python train.py --model="image super-resolution model" --dataset="rendered made-up planets" --train_examples=195000 --image_size=32 --crop_scale_min=1 --horizontal_flip=true --translate=0.12 --color_jitter=0.2 --task="super_resolution" --loss="l1" --scale=2 --arch="rcan" --norm="none" --hidden_act="mish" --channel_attention="se" --depths=[16] --kernel_size=3 --stem="deep" --widths=[96] --residual_scale=0.1 --init="torch_default" --residual_init="none" --optimizer="ademamix" --learning_rate=0.00075 --beta1=0.9 --beta2=0.999 --eps=1e-08 --beta3=0.9995 --alpha=2 --max_steps=14200 --batch_size=64 --epochs=4.7 --lr_schedule="cosine_restarts" --final_lr_fraction=0.1 --warmup_steps=2840 --weight_decay=0.1
Rows from block 7, named by matrix and row number. Rows with one number belong to one channel. Each number is 50 + 10 x the weight over the matrix's rms, rounded and kept within 0 to 99. All counts start at 0.
# convs0: first 3x3 conv (model.blocks.7.convs.0.weight, 96x96x3x3), inputs 0-9, a 3x3 kernel for each
# convs1: second 3x3 conv (model.blocks.7.convs.1.weight, 96x96x3x3, transposed), outputs 0-9, a 3x3 kernel for each
convs0.24:51 47 43 52 50 47 46 45 42 64 66 65 70 71 70 68 67 65 68 65 56 63 71 70 69 74 72 66 61 52 63 59 54 57 55 54 61 60 51 66 60 54 62 57 52 74 67 60 68 62 59 67 64 62 42 35 32 40 32 34 28 25 31 67 64 58 63 60 62 61 64 72 61 46 43 63 66 54 60 62 52 48 48 51 49 42 41 55 45 46
convs0.25:41 41 39 37 40 39 36 40 39 62 55 57 60 47 63 57 46 60 49 37 49 47 34 47 44 26 40 59 62 60 56 58 60 61 59 68 57 53 60 51 48 55 57 51 60 34 37 37 36 42 40 45 52 44 48 49 54 51 51 52 53 48 52 31 29 30 36 30 25 44 42 33 47 56 56 50 52 46 47 46 44 61 63 53 57 67 61 50 61 63
convs0.26:37 42 42 39 40 41 41 46 45 46 41 40 52 36 33 47 37 33 40 35 35 44 33 33 44 32 36 51 56 57 50 54 54 50 49 48 44 49 49 50 48 44 50 50 43 47 47 51 53 50 47 53 44 39 53 45 38 43 44 51 49 53 49 56 48 44 50 45 40 53 47 36 50 48 55 49 47 59 56 59 60 45 39 50 47 43 47 50 48 46
convs0.27:53 53 50 46 44 39 45 38 41 45 53 56 51 50 54 59 54 51 49 44 54 46 39 47 53 54 49 35 33 42 35 34 36 39 29 35 38 36 32 42 34 30 42 32 31 57 56 59 56 53 55 52 54 48 54 64 54 51 57 54 56 55 53 40 32 26 43 34 29 34 32 29 48 50 47 41 46 42 42 40 47 61 62 63 63 64 64 67 65 67
convs0.28:37 39 40 38 36 38 35 37 39 45 52 51 48 46 51 45 39 41 62 63 53 60 62 60 55 61 61 60 63 59 51 56 59 54 59 53 48 50 51 48 50 50 48 45 48 37 38 37 39 37 41 40 34 39 55 50 51 55 55 54 57 59 49 33 39 34 39 38 34 43 40 39 44 37 43 40 40 39 36 39 45 59 59 62 65 71 68 63 65 65
convs0.29:54 52 55 49 56 56 53 56 53 48 52 49 49 45 44 53 48 47 56 51 53 52 48 50 45 45 46 28 36 42 35 38 43 43 44 41 64 59 56 57 55 57 60 62 60 46 45 46 51 53 52 51 50 51 44 40 45 47 43 47 46 45 51 48 54 56 57 61 57 54 61 61 39 34 32 36 38 36 30 29 31 62 66 63 57 61 61 56 54 53
convs0.30:41 39 37 42 42 39 36 41 43 35 34 39 33 31 34 27 29 33 40 39 38 30 36 40 30 40 44 41 40 44 41 47 49 48 47 49 39 39 42 39 44 41 40 38 42 33 31 33 35 33 37 32 38 35 44 49 50 41 44 45 40 41 43 44 43 43 46 41 45 36 39 38 41 38 34 43 39 38 45 46 45 40 45 47 28 36 40 30 31 40
convs0.31:47 51 54 49 55 58 53 57 57 54 47 50 55 56 56 50 52 53 64 55 58 62 56 54 61 57 58 50 46 51 49 43 46 50 45 47 59 63 61 59 61 56 60 59 57 51 51 44 43 41 40 49 47 53 53 57 66 62 62 62 72 65 61 64 58 52 56 55 54 58 53 54 44 42 41 43 43 46 42 48 52 40 46 52 53 57 57 59 61 59
convs0.32:39 41 46 40 41 40 37 38 41 42 42 36 38 47 42 40 41 39 62 58 57 61 64 63 61 61 56 49 52 52 51 59 59 56 63 65 42 45 44 45 49 49 53 48 50 42 48 56 48 52 54 53 53 53 25 31 32 23 28 30 29 28 34 49 55 60 54 55 53 54 50 50 41 47 42 53 46 43 47 45 37 39 44 44 44 45 46 43 43 45
convs0.33:61 59 61 61 58 63 59 58 56 44 37 38 43 36 46 41 39 48 30 37 38 37 39 42 39 38 41 47 44 42 46 39 41 45 40 42 40 38 39 42 40 34 42 40 35 46 46 40 43 42 40 42 40 45 39 44 48 37 50 44 44 43 36 44 49 48 44 41 46 47 43 44 60 62 61 64 63 57 64 61 56 28 25 29 37 37 38 39 34 29
convs0.34:51 46 37 49 44 42 47 41 47 45 48 44 50 41 36 51 49 46 50 47 42 42 41 39 47 37 38 57 52 50 50 49 51 50 57 57 68 63 62 64 61 61 60 62 59 39 38 33 35 39 41 39 44 40 51 44 43 42 42 50 40 47 53 27 29 36 29 47 51 35 49 50 39 35 32 39 36 37 37 33 35 57 58 56 60 55 56 61 57 56
convs0.35:61 56 56 57 55 58 60 61 57 54 54 54 60 52 51 59 57 60 53 47 50 52 46 56 46 50 54 34 33 34 35 35 29 34 37 32 42 46 41 43 41 41 46 47 45 38 39 43 38 46 48 42 44 50 54 48 49 52 51 50 51 52 46 53 52 61 52 55 53 57 54 53 52 55 56 49 50 52 50 52 56 53 57 63 55 54 63 53 55 59
convs0.36:56 55 59 53 52 57 49 46 45 42 43 40 39 36 36 43 40 42 39 41 39 38 41 41 37 33 32 27 26 24 29 33 33 35 34 34 51 46 41 46 39 40 45 43 47 34 26 31 35 37 39 36 32 35 40 42 43 41 47 46 42 47 47 45 41 45 39 44 48 40 40 43 28 35 42 35 37 36 32 30 28 64 69 67 59 63 62 65 65 64
convs0.37:30 32 37 44 46 48 43 47 45 52 51 51 41 46 59 39 39 50 56 54 50 58 56 56 52 60 61 46 46 43 45 41 40 43 42 42 44 46 49 42 41 44 41 37 40 55 61 60 52 51 54 55 49 53 60 58 63 66 69 69 67 66 60 51 51 56 57 47 49 57 44 44 47 43 45 52 52 51 53 56 59 51 52 54 59 57 58 57 56 50
convs0.38:38 40 44 43 46 49 39 40 48 36 26 30 34 28 33 33 29 30 37 34 37 36 35 43 37 39 38 47 42 44 42 44 44 42 50 49 35 38 39 39 44 42 35 43 44 27 31 30 28 39 41 32 37 35 50 54 53 58 59 52 50 60 59 44 40 45 47 52 55 54 57 56 52 57 55 53 54 54 53 52 60 39 40 42 36 38 41 36 39 33
convs0.39:55 62 61 56 62 58 60 57 51 60 51 53 59 51 41 54 53 45 55 53 54 51 55 44 59 53 49 34 36 39 37 40 31 36 47 39 43 41 38 52 45 43 48 45 44 58 56 59 53 55 59 54 54 53 44 47 55 47 52 58 42 48 51 45 52 41 43 42 36 37 32 32 48 51 50 46 46 50 48 47 42 55 54 58 55 53 53 57 56 57
convs0.40:34 32 36 35 37 40 37 38 41 41 49 37 39 46 42 37 33 37 43 48 34 37 39 42 38 33 45 49 50 43 36 38 41 39 38 43 46 39 38 43 43 42 41 45 39 35 32 32 37 37 35 33 35 33 60 49 52 55 56 62 56 58 56 34 30 29 40 36 37 44 38 40 35 37 34 41 37 35 38 42 36 42 48 47 41 49 50 44 40 38
convs0.41:40 39 38 39 39 38 42 40 41 65 64 57 66 66 63 71 74 68 70 67 66 67 63 64 65 62 65 64 64 64 64 70 68 63 70 67 59 63 60 65 66 61 63 67 62 65 63 68 64 59 65 62 60 66 61 58 57 54 56 55 57 61 53 71 66 69 73 69 68 68 69 69 55 53 52 62 55 48 64 62 46 41 39 39 45 45 49 44 43 44
convs0.42:58 59 61 56 61 61 54 61 61 46 40 33 47 46 47 50 50 52 34 40 53 38 42 52 38 38 48 24 31 31 39 39 31 44 35 36 37 39 47 43 46 52 46 53 52 34 49 47 47 53 43 53 52 47 47 53 53 54 52 48 53 47 46 50 51 47 49 51 42 47 45 45 44 44 46 43 42 44 32 42 43 55 44 39 51 56 44 48 53 49
convs0.43:46 47 45 46 41 40 45 39 41 57 56 59 64 67 59 61 71 66 55 57 59 56 57 54 53 53 55 52 49 52 52 51 52 50 54 54 58 58 58 60 58 59 58 57 59 56 56 57 55 54 55 46 54 61 64 61 62 63 58 61 60 61 63 56 56 52 53 53 53 51 57 55 46 45 42 42 46 41 42 41 41 62 59 58 67 64 62 57 59 60
convs0.44:47 50 54 53 48 47 50 50 47 51 49 46 52 49 45 51 48 48 53 53 59 56 56 54 60 59 51 35 36 32 35 45 36 35 35 33 38 32 20 46 39 30 43 41 31 59 52 50 58 52 48 58 58 55 65 67 66 65 64 57 66 63 64 52 50 44 54 42 40 57 52 49 42 45 47 44 45 45 45 45 41 58 58 57 57 56 59 56 52 57
convs0.45:32 31 35 36 37 39 38 37 40 53 56 57 54 54 49 58 53 52 39 35 33 38 33 32 35 28 32 59 58 54 58 64 64 58 62 62 49 54 58 49 54 55 52 53 49 40 40 43 34 37 38 38 40 39 62 60 58 55 61 59 59 62 62 41 40 39 40 42 41 45 41 38 44 38 41 42 40 45 40 40 48 68 67 66 65 64 66 62 65 66
convs0.46:35 41 45 42 45 46 36 40 40 39 48 48 42 51 52 40 45 49 45 50 39 32 33 40 35 42 44 62 63 62 53 49 53 53 49 50 44 42 46 42 48 48 34 38 39 39 37 36 45 44 41 30 34 37 50 48 58 51 56 61 57 51 54 45 43 44 42 39 40 38 42 46 51 49 55 51 49 53 52 58 56 49 55 58 65 71 70 61 63 57
convs0.47:47 43 47 48 50 49 42 49 45 57 54 59 57 52 54 52 50 58 54 45 41 57 46 45 58 43 40 62 64 68 57 62 60 56 57 55 46 48 48 43 47 47 37 37 38 57 58 55 50 60 51 52 54 45 32 40 41 38 45 39 46 50 50 55 52 42 54 52 44 44 51 30 49 49 48 55 57 55 55 64 58 32 51 60 32 42 51 56 56 49
convs0.48:36 42 40 36 39 37 40 41 37 50 45 36 49 46 37 38 35 33 43 44 31 40 46 36 35 42 40 59 56 50 55 51 46 53 54 47 55 55 55 51 52 51 52 54 55 53 52 55 46 45 51 46 46 47 54 57 60 57 60 63 55 58 62 53 56 53 48 53 57 48 52 54 43 42 45 38 38 43 38 34 38 47 45 49 53 52 47 41 42 41
convs0.49:58 57 56 58 57 58 63 57 58 67 70 69 67 69 65 69 73 71 56 50 51 54 49 48 58 47 49 30 33 37 31 37 35 31 42 30 39 43 44 44 38 41 43 38 40 56 54 50 54 49 50 57 51 49 56 55 60 60 62 62 64 68 60 39 47 45 41 52 53 42 48 49 35 42 40 42 49 42 44 39 35 62 63 64 59 63 62 56 62 65
convs0.50:58 55 54 58 58 58 54 55 60 42 39 37 39 39 41 39 41 41 39 36 38 39 38 38 44 38 42 37 31 33 39 37 34 42 36 41 39 36 37 40 37 34 39 36 36 48 42 37 45 41 41 49 46 50 39 36 36 33 34 36 38 33 37 36 35 39 38 34 42 41 38 42 52 57 58 59 61 59 58 57 56 31 35 32 40 39 34 40 41 34
convs0.51:58 57 60 54 54 50 55 53 52 63 53 55 57 57 57 54 53 57 46 51 52 42 49 52 39 43 50 52 53 53 54 54 52 57 53 57 42 45 47 43 44 41 45 43 45 61 58 48 60 59 59 56 54 47 40 40 43 42 47 44 44 44 51 44 44 30 49 52 45 51 50 48 50 53 52 58 49 42 57 54 45 57 52 55 54 52 57 52 51 51
convs0.52:43 44 38 39 43 38 38 42 37 53 48 53 56 49 47 58 47 42 52 55 48 56 49 50 56 46 52 53 47 42 54 43 49 49 44 49 43 47 47 40 46 46 42 50 47 46 40 47 47 44 49 44 47 50 53 53 54 50 55 56 48 53 57 51 43 46 46 42 46 46 46 47 75 66 67 72 68 61 71 68 57 56 49 45 59 52 45 61 55 47
convs0.53:52 45 45 45 40 42 41 39 46 51 55 64 59 58 56 61 64 58 46 51 58 59 58 55 55 55 49 52 58 68 56 55 66 62 63 69 63 63 62 58 57 56 65 58 56 66 63 58 54 53 55 60 57 60 55 52 53 55 52 53 46 45 54 58 58 55 58 63 58 61 68 66 54 48 43 61 57 45 51 50 47 52 53 57 49 40 43 47 45 42
convs0.54:59 58 60 58 61 61 56 59 59 42 43 40 38 45 41 36 43 42 44 38 30 40 44 38 33 47 45 48 41 32 44 40 37 42 42 39 42 38 35 38 35 36 37 38 41 44 41 42 45 41 49 42 45 42 39 41 40 48 45 43 46 40 38 40 45 43 44 45 48 45 47 41 70 63 62 68 61 60 58 65 68 37 37 34 31 35 34 32 31 29
convs0.55:40 49 41 43 47 44 41 43 46 51 51 42 43 49 45 50 53 48 20 42 41 32 40 34 34 38 31 52 54 47 53 50 51 57 46 45 48 48 46 45 39 45 46 43 46 45 43 39 46 43 39 50 43 37 48 56 47 48 45 50 45 43 51 34 30 27 38 32 39 40 39 40 36 37 35 47 45 37 36 39 40 74 62 56 69 65 57 77 76 72
convs0.56:40 45 43 39 44 39 43 43 46 35 37 49 28 35 51 26 29 36 39 36 42 45 35 42 44 40 42 54 56 44 50 49 46 45 46 47 42 40 39 38 38 37 37 34 36 33 35 34 33 39 43 28 38 39 43 44 32 45 39 35 40 32 34 48 38 33 40 34 40 38 38 47 56 60 53 56 59 53 56 59 57 34 37 40 39 45 44 31 32 38
convs0.57:50 44 45 52 45 42 48 47 40 40 44 43 38 45 39 36 42 39 76 74 66 60 68 51 64 67 52 31 33 29 30 32 24 31 29 27 39 37 38 39 40 37 42 39 34 44 32 30 44 40 29 40 35 34 59 49 53 56 50 53 61 57 54 51 56 44 59 49 40 70 48 33 59 55 56 57 57 48 61 65 58 39 42 47 36 41 46 37 38 45
convs0.58:54 55 56 55 57 59 58 59 58 49 44 46 45 42 47 40 45 47 37 33 43 43 32 43 46 36 38 50 44 49 46 45 51 37 40 48 63 64 60 62 69 65 64 62 61 41 37 33 33 35 31 32 29 34 49 57 60 50 56 57 47 51 52 45 42 42 41 46 41 37 46 47 41 47 49 50 48 48 51 44 43 46 51 59 52 53 53 53 56 51
convs0.59:54 51 51 50 55 52 51 52 53 63 63 64 70 62 64 72 65 62 58 59 60 63 61 59 62 64 62 57 61 65 62 63 63 68 67 63 54 54 54 59 57 53 62 58 53 71 71 69 67 74 75 73 72 74 66 71 67 64 61 60 63 57 60 68 65 61 66 63 58 63 62 64 58 51 52 61 61 52 57 58 51 70 70 69 71 68 67 75 72 74
convs0.60:61 60 60 60 60 60 60 62 61 64 63 63 54 57 63 56 54 65 55 49 45 51 50 46 48 45 52 47 41 42 50 46 41 47 42 47 44 45 46 47 48 48 44 44 43 48 52 54 51 57 55 53 56 56 42 43 38 48 40 37 44 38 39 40 44 44 44 44 48 47 45 48 57 56 56 57 53 59 55 54 60 44 49 50 50 47 54 58 53 52
convs1.24:35 35 35 34 34 40 33 32 38 31 32 38 26 32 38 35 38 38 48 48 48 52 50 51 53 49 48 47 47 52 56 50 48 52 48 42 50 47 47 56 49 46 53 48 43 39 43 59 43 42 55 42 40 50 47 49 51 52 50 52 52 46 48 54 51 52 49 51 55 54 58 63 58 59 55 63 58 54 61 52 53 32 37 33 42 34 32 34 32 35
convs1.25:52 49 44 51 51 46 45 48 43 70 54 53 74 48 49 63 51 58 67 63 62 64 58 62 59 57 62 16 29 36 24 34 34 38 39 35 45 47 50 41 43 49 50 46 50 58 70 65 58 70 59 52 61 57 36 38 36 31 36 35 32 38 31 43 58 51 40 62 60 40 56 47 57 62 64 61 65 64 65 59 59 43 41 36 44 55 41 43 54 43
convs1.26:53 53 51 57 52 50 48 49 51 54 50 61 47 45 62 53 54 62 65 54 58 59 50 60 58 52 57 48 49 45 41 41 44 39 32 34 42 41 40 40 40 38 45 37 34 59 57 66 60 56 48 55 58 51 60 64 62 66 63 61 56 55 54 55 60 61 66 66 56 71 69 63 55 54 55 59 56 54 58 50 50 41 36 38 41 35 27 41 41 45
convs1.27:53 50 52 55 53 52 53 50 51 53 60 60 60 58 57 56 51 49 40 38 38 43 35 40 40 32 44 44 41 35 52 46 48 47 52 50 32 32 32 31 46 43 46 55 52 46 46 48 51 50 51 48 45 48 59 58 61 52 55 56 50 58 58 65 55 57 65 58 59 52 50 63 52 47 56 54 50 51 49 51 53 53 47 51 45 40 44 47 39 35
convs1.28:52 48 51 50 52 51 50 48 51 44 35 30 38 36 29 28 31 42 40 41 40 46 48 39 42 43 41 42 48 38 40 44 43 40 41 41 56 59 56 55 54 51 52 46 39 55 56 60 61 62 62 58 58 58 37 39 39 40 44 43 43 40 37 50 49 40 52 51 43 51 46 44 41 44 44 45 42 43 41 41 39 47 50 49 51 47 45 41 46 51
convs1.29:38 38 36 35 37 38 38 37 38 40 36 34 39 36 36 40 41 41 53 60 53 55 54 58 58 51 48 51 54 64 48 45 49 48 42 53 51 56 54 50 51 49 64 63 55 77 77 78 67 75 75 70 74 77 51 50 55 49 46 47 51 47 48 40 43 51 41 45 51 43 46 44 59 64 64 64 65 64 63 62 67 43 36 36 47 49 41 46 47 47
convs1.30:43 46 46 43 47 42 41 46 41 42 43 51 45 46 54 41 43 46 62 62 67 59 57 59 54 55 58 39 37 32 47 38 39 40 45 50 64 65 57 66 67 62 70 68 64 54 54 53 49 52 56 52 50 50 44 47 50 43 47 45 50 46 44 47 54 54 44 48 52 42 47 43 43 42 41 38 39 36 36 35 34 55 52 61 52 50 54 53 50 52
convs1.31:39 35 38 40 41 41 41 44 41 66 66 59 58 61 59 59 56 62 57 51 55 62 53 52 57 53 51 66 65 64 61 61 63 59 62 58 33 38 37 32 37 35 30 29 32 59 56 57 58 56 58 52 53 53 43 43 47 45 44 46 48 46 47 52 56 50 53 53 52 53 56 56 40 36 36 41 41 37 39 38 40 50 47 46 46 48 49 51 43 45
convs1.32:46 48 51 41 48 54 45 46 51 47 49 44 45 45 44 44 49 50 40 47 42 47 44 42 43 38 41 46 49 45 58 61 53 52 56 53 50 49 44 49 51 46 48 46 40 42 42 47 42 40 50 38 42 45 38 46 47 49 54 53 50 48 46 58 51 44 49 48 47 58 50 49 53 59 57 52 56 56 48 51 49 55 48 46 43 40 42 43 44 51
convs1.33:53 50 46 50 48 50 56 52 50 45 47 45 49 42 46 44 40 38 58 58 63 64 62 62 61 64 57 57 54 50 42 49 52 47 52 49 41 42 43 48 41 37 50 42 39 44 40 32 41 41 36 41 36 35 40 48 48 43 45 50 44 49 49 51 54 50 48 47 47 51 52 45 58 53 57 58 56 54 61 52 47 46 49 41 56 53 44 54 48 51
convs1.34:52 52 54 53 53 53 57 51 47 70 63 63 72 66 69 73 58 61 61 55 68 55 53 69 56 54 69 32 30 39 30 29 42 32 34 44 40 30 24 35 33 27 40 39 37 65 63 62 57 60 56 68 68 61 48 54 50 50 52 52 51 48 57 52 57 65 57 63 66 59 63 61 62 61 62 60 60 52 62 68 68 37 36 42 39 37 42 40 38 38
convs1.35:57 57 58 56 58 57 57 60 59 58 56 49 59 55 52 62 60 55 45 45 47 42 40 47 42 41 46 48 45 43 50 46 44 45 35 42 58 66 64 62 70 68 71 71 61 45 46 56 48 51 54 47 48 47 50 49 49 46 51 47 44 46 50 45 46 49 52 52 56 56 54 54 64 61 53 57 55 52 53 51 49 47 47 53 48 46 47 47 47 50
convs1.36:48 48 48 45 43 47 52 48 48 41 32 31 37 33 35 45 37 34 52 52 52 49 53 48 48 48 45 50 55 53 55 59 50 56 51 58 72 68 56 70 62 58 63 66 59 61 64 58 60 60 63 62 59 63 53 51 46 48 48 47 42 46 47 46 52 55 46 52 56 49 50 57 55 55 61 52 53 57 56 58 57 46 52 50 51 56 48 52 53 51
convs1.37:63 61 56 60 57 60 60 61 65 57 66 55 54 64 60 48 57 62 46 43 46 49 51 47 38 51 43 50 53 43 44 46 39 37 34 25 51 53 51 51 50 52 53 47 47 49 50 49 51 50 55 50 45 44 46 44 44 39 37 40 35 35 39 38 44 45 39 41 37 44 43 39 44 47 51 44 39 51 42 41 42 55 53 57 61 54 51 56 51 54
convs1.38:58 54 52 55 53 50 56 52 50 45 43 46 42 44 50 40 49 52 61 60 59 58 58 60 58 57 55 43 46 52 50 43 54 56 52 52 44 42 48 45 49 42 45 47 50 48 51 46 44 51 47 42 45 43 34 42 44 43 51 48 47 46 41 58 56 49 54 49 49 50 44 47 41 38 43 44 40 47 39 35 36 47 47 45 39 42 47 43 45 52
convs1.39:55 55 50 56 53 51 52 50 55 40 48 44 45 44 44 42 44 41 50 51 51 51 53 53 53 55 51 43 48 46 39 44 47 40 39 46 46 42 36 43 44 41 49 50 44 49 46 45 47 43 43 45 48 48 35 33 35 31 34 30 30 30 34 50 47 37 53 57 44 49 51 50 50 52 51 51 48 49 52 51 49 42 44 47 46 39 42 44 41 42
convs1.40:53 50 48 50 50 50 50 47 50 48 47 40 45 54 50 41 55 51 55 54 52 56 58 56 52 56 59 44 36 44 49 45 43 47 50 48 45 44 45 42 44 55 44 42 45 73 76 72 74 80 80 68 69 75 50 46 49 45 39 42 47 37 44 70 64 70 72 65 68 68 66 66 57 60 61 58 59 64 67 63 62 49 50 50 38 46 46 37 36 42
convs1.41:37 38 39 38 42 41 40 38 39 37 47 49 42 46 47 40 43 44 45 44 43 42 48 48 41 45 43 51 52 53 52 46 50 54 53 57 40 32 28 35 37 35 31 34 33 50 48 57 46 51 59 43 47 54 49 44 40 46 44 41 52 48 48 47 55 58 48 52 62 50 55 56 58 55 54 55 54 49 52 47 45 46 48 49 47 42 47 48 50 49
convs1.42:43 45 49 35 49 51 42 47 47 31 44 34 42 45 35 49 45 46 66 57 65 61 55 61 52 51 57 42 44 61 40 44 51 43 46 46 46 50 57 52 50 50 57 56 64 65 69 72 61 66 70 60 66 66 41 47 48 48 50 54 57 54 54 44 41 51 42 47 60 45 55 54 58 58 61 54 56 61 54 59 60 37 23 19 31 34 37 29 35 40
convs1.43:40 41 37 43 42 41 43 42 43 44 52 52 45 44 51 46 40 36 44 48 43 44 47 44 46 44 44 48 50 52 48 54 50 49 48 50 35 33 38 32 34 33 36 34 32 56 55 62 55 55 59 60 61 63 42 41 43 39 41 42 44 44 42 50 47 54 52 50 56 47 51 54 57 55 55 54 53 51 53 53 52 43 40 44 41 42 44 40 42 40
convs1.44:49 47 47 47 48 49 48 52 48 50 48 45 50 42 46 44 41 37 44 44 50 40 40 46 41 42 40 50 42 45 59 53 39 54 50 49 55 50 49 62 66 60 59 63 62 39 34 37 33 30 42 40 39 50 37 39 35 39 38 29 39 39 28 34 30 35 37 32 38 39 34 36 30 23 24 30 28 31 25 25 30 64 59 58 63 63 64 67 63 61
convs1.45:46 47 45 48 47 46 43 48 48 72 66 74 74 73 77 77 73 75 51 53 53 53 55 59 56 53 55 43 37 39 33 35 35 36 30 36 33 35 35 30 36 36 29 32 36 60 62 65 69 63 61 68 61 60 61 65 58 64 64 59 61 63 60 67 67 66 68 68 64 61 58 59 59 57 60 63 62 66 61 60 62 43 47 46 45 44 45 49 48 46
convs1.46:60 60 60 60 59 61 57 61 59 62 60 54 58 65 62 51 54 61 55 59 61 60 55 57 55 56 53 30 30 31 31 39 33 33 38 37 58 60 63 64 68 62 60 61 55 52 50 46 54 59 56 51 52 53 56 50 55 46 48 54 54 55 57 63 66 62 62 53 61 58 58 62 52 51 51 56 53 53 53 55 54 58 62 55 57 59 54 52 48 51
convs1.47:40 42 43 33 36 44 37 36 42 64 62 62 62 61 63 55 59 64 48 46 46 42 46 44 50 50 53 42 47 43 53 43 39 54 42 47 47 43 41 46 47 44 46 46 39 62 62 68 63 67 73 61 62 70 56 54 59 60 57 51 55 58 50 54 59 57 51 61 63 51 56 61 45 50 51 46 42 46 39 33 42 59 57 67 57 63 61 46 43 50
convs1.48:56 55 52 54 56 52 56 55 52 52 51 51 43 46 49 36 35 41 50 51 52 50 51 56 46 50 52 50 55 53 48 55 57 42 49 52 35 35 37 34 31 33 33 28 28 58 58 60 56 60 58 57 58 52 29 33 32 30 30 31 27 26 33 51 58 56 53 54 54 53 53 52 46 44 48 48 50 49 45 46 40 42 42 42 40 42 39 35 36 38
convs1.49:39 40 42 43 42 42 35 43 47 65 60 53 65 60 55 62 59 57 27 34 35 35 38 35 41 35 29 48 53 49 55 52 49 52 49 58 49 45 44 49 47 46 46 40 41 51 53 53 57 58 60 54 58 60 56 61 54 62 59 59 60 57 65 47 49 49 44 46 46 41 45 48 47 56 54 50 57 55 47 54 54 53 63 55 60 63 56 62 56 60
convs1.50:35 34 36 38 39 35 36 40 39 35 40 44 46 39 36 45 41 35 47 51 50 55 48 50 59 53 48 60 59 55 60 59 46 60 59 51 30 34 29 33 37 37 39 39 34 49 43 37 46 38 36 45 39 38 46 50 58 48 52 53 53 50 52 56 57 55 58 57 53 54 57 57 38 34 38 37 41 39 49 48 44 60 56 53 55 60 52 64 61 54
convs1.51:44 41 39 44 41 41 48 43 41 65 67 61 60 69 66 49 56 59 49 49 44 45 48 49 48 48 48 49 64 63 42 57 61 49 48 48 32 36 38 35 31 30 37 39 39 48 43 32 48 42 37 43 39 36 41 44 49 43 48 50 48 50 50 49 43 37 45 44 42 43 48 49 39 40 37 43 36 29 47 39 27 61 65 63 67 64 63 61 68 69
convs1.52:41 39 38 39 40 35 38 38 39 43 34 44 42 33 41 44 43 42 43 40 45 41 39 43 40 38 35 40 38 38 34 34 39 40 38 35 60 55 54 62 51 47 54 52 56 47 41 50 43 41 51 41 38 44 64 53 60 68 55 61 61 65 64 61 70 69 64 63 66 58 55 65 52 48 42 42 40 36 44 38 39 43 51 52 39 45 49 44 49 52
convs1.53:44 43 45 45 42 44 38 39 45 49 48 51 42 48 50 38 45 38 49 49 49 48 45 49 52 50 48 59 52 57 47 45 52 49 42 42 36 38 33 32 36 30 36 44 34 53 47 53 49 43 52 42 43 55 37 35 38 38 37 33 30 36 31 49 43 46 54 53 62 54 53 65 55 55 50 51 50 44 50 50 50 41 37 38 43 40 39 41 36 40
convs1.54:35 42 41 29 37 39 35 39 37 39 51 46 39 46 41 35 39 37 45 50 44 43 52 52 49 51 48 52 53 59 49 53 56 57 54 55 31 36 37 33 39 38 35 39 38 49 51 38 49 47 41 43 40 39 47 45 49 47 48 47 50 52 47 55 54 56 56 48 51 56 48 53 41 44 40 36 39 44 38 41 44 55 61 62 63 68 65 68 68 64
convs1.55:42 42 41 41 38 40 43 39 41 71 73 71 64 77 69 57 70 70 64 67 71 60 67 63 60 60 64 42 34 40 36 36 40 30 34 39 35 37 39 36 28 29 31 32 33 72 69 73 67 65 73 63 67 70 59 56 63 54 55 62 57 54 57 50 42 49 54 51 57 50 50 60 65 66 74 65 65 68 66 67 70 43 40 32 49 45 42 37 37 47
convs1.56:58 56 55 58 59 56 56 55 54 61 70 73 58 76 84 48 62 73 39 43 40 40 44 39 39 45 43 39 35 46 45 48 53 40 50 52 67 70 64 63 61 58 65 61 65 47 45 47 44 46 42 44 45 40 40 40 43 41 43 47 44 40 37 44 41 48 44 46 45 50 52 45 39 39 48 40 40 43 51 44 42 69 67 65 67 70 67 61 64 64
convs1.57:44 45 46 48 44 43 44 41 41 53 48 49 45 44 44 38 33 41 67 64 66 62 62 64 64 61 60 48 46 41 51 51 44 50 53 45 56 52 49 53 58 65 60 60 61 53 44 35 41 34 37 40 42 49 47 46 36 47 44 41 42 39 38 36 43 45 44 44 39 45 37 37 50 48 36 45 49 41 43 40 42 44 43 42 44 43 43 49 50 46
convs1.58:57 55 55 51 50 55 53 56 53 61 55 52 65 59 63 67 64 64 50 48 49 50 46 52 47 44 52 26 42 42 30 39 38 37 37 37 62 58 54 58 59 48 57 59 55 58 58 59 62 62 57 58 57 53 47 42 47 39 42 41 43 42 41 40 45 37 40 45 44 37 44 43 55 54 54 54 54 51 54 56 54 53 55 52 50 56 59 51 49 55
convs1.59:41 41 46 42 47 49 43 41 45 32 36 39 36 37 36 31 34 34 46 45 46 42 46 42 44 41 43 42 47 45 39 42 40 43 45 43 39 41 43 39 41 41 44 41 45 38 43 54 39 41 53 43 47 57 36 38 38 38 39 41 39 43 41 47 43 38 48 53 49 50 52 53 59 56 54 56 55 51 51 51 54 31 32 33 34 32 34 33 31 29
convs1.60:29 30 27 31 30 31 34 34 36 43 46 45 43 46 40 42 40 39 38 34 32 38 37 33 37 39 38 54 51 54 53 55 53 56 57 51 27 37 47 25 43 42 25 36 36 46 49 45 43 44 46 50 47 46 52 59 57 52 55 56 57 58 52 55 50 51 54 47 52 49 52 50 50 46 50 46 43 49 49 49 47 47 46 40 41 48 47 46 49 47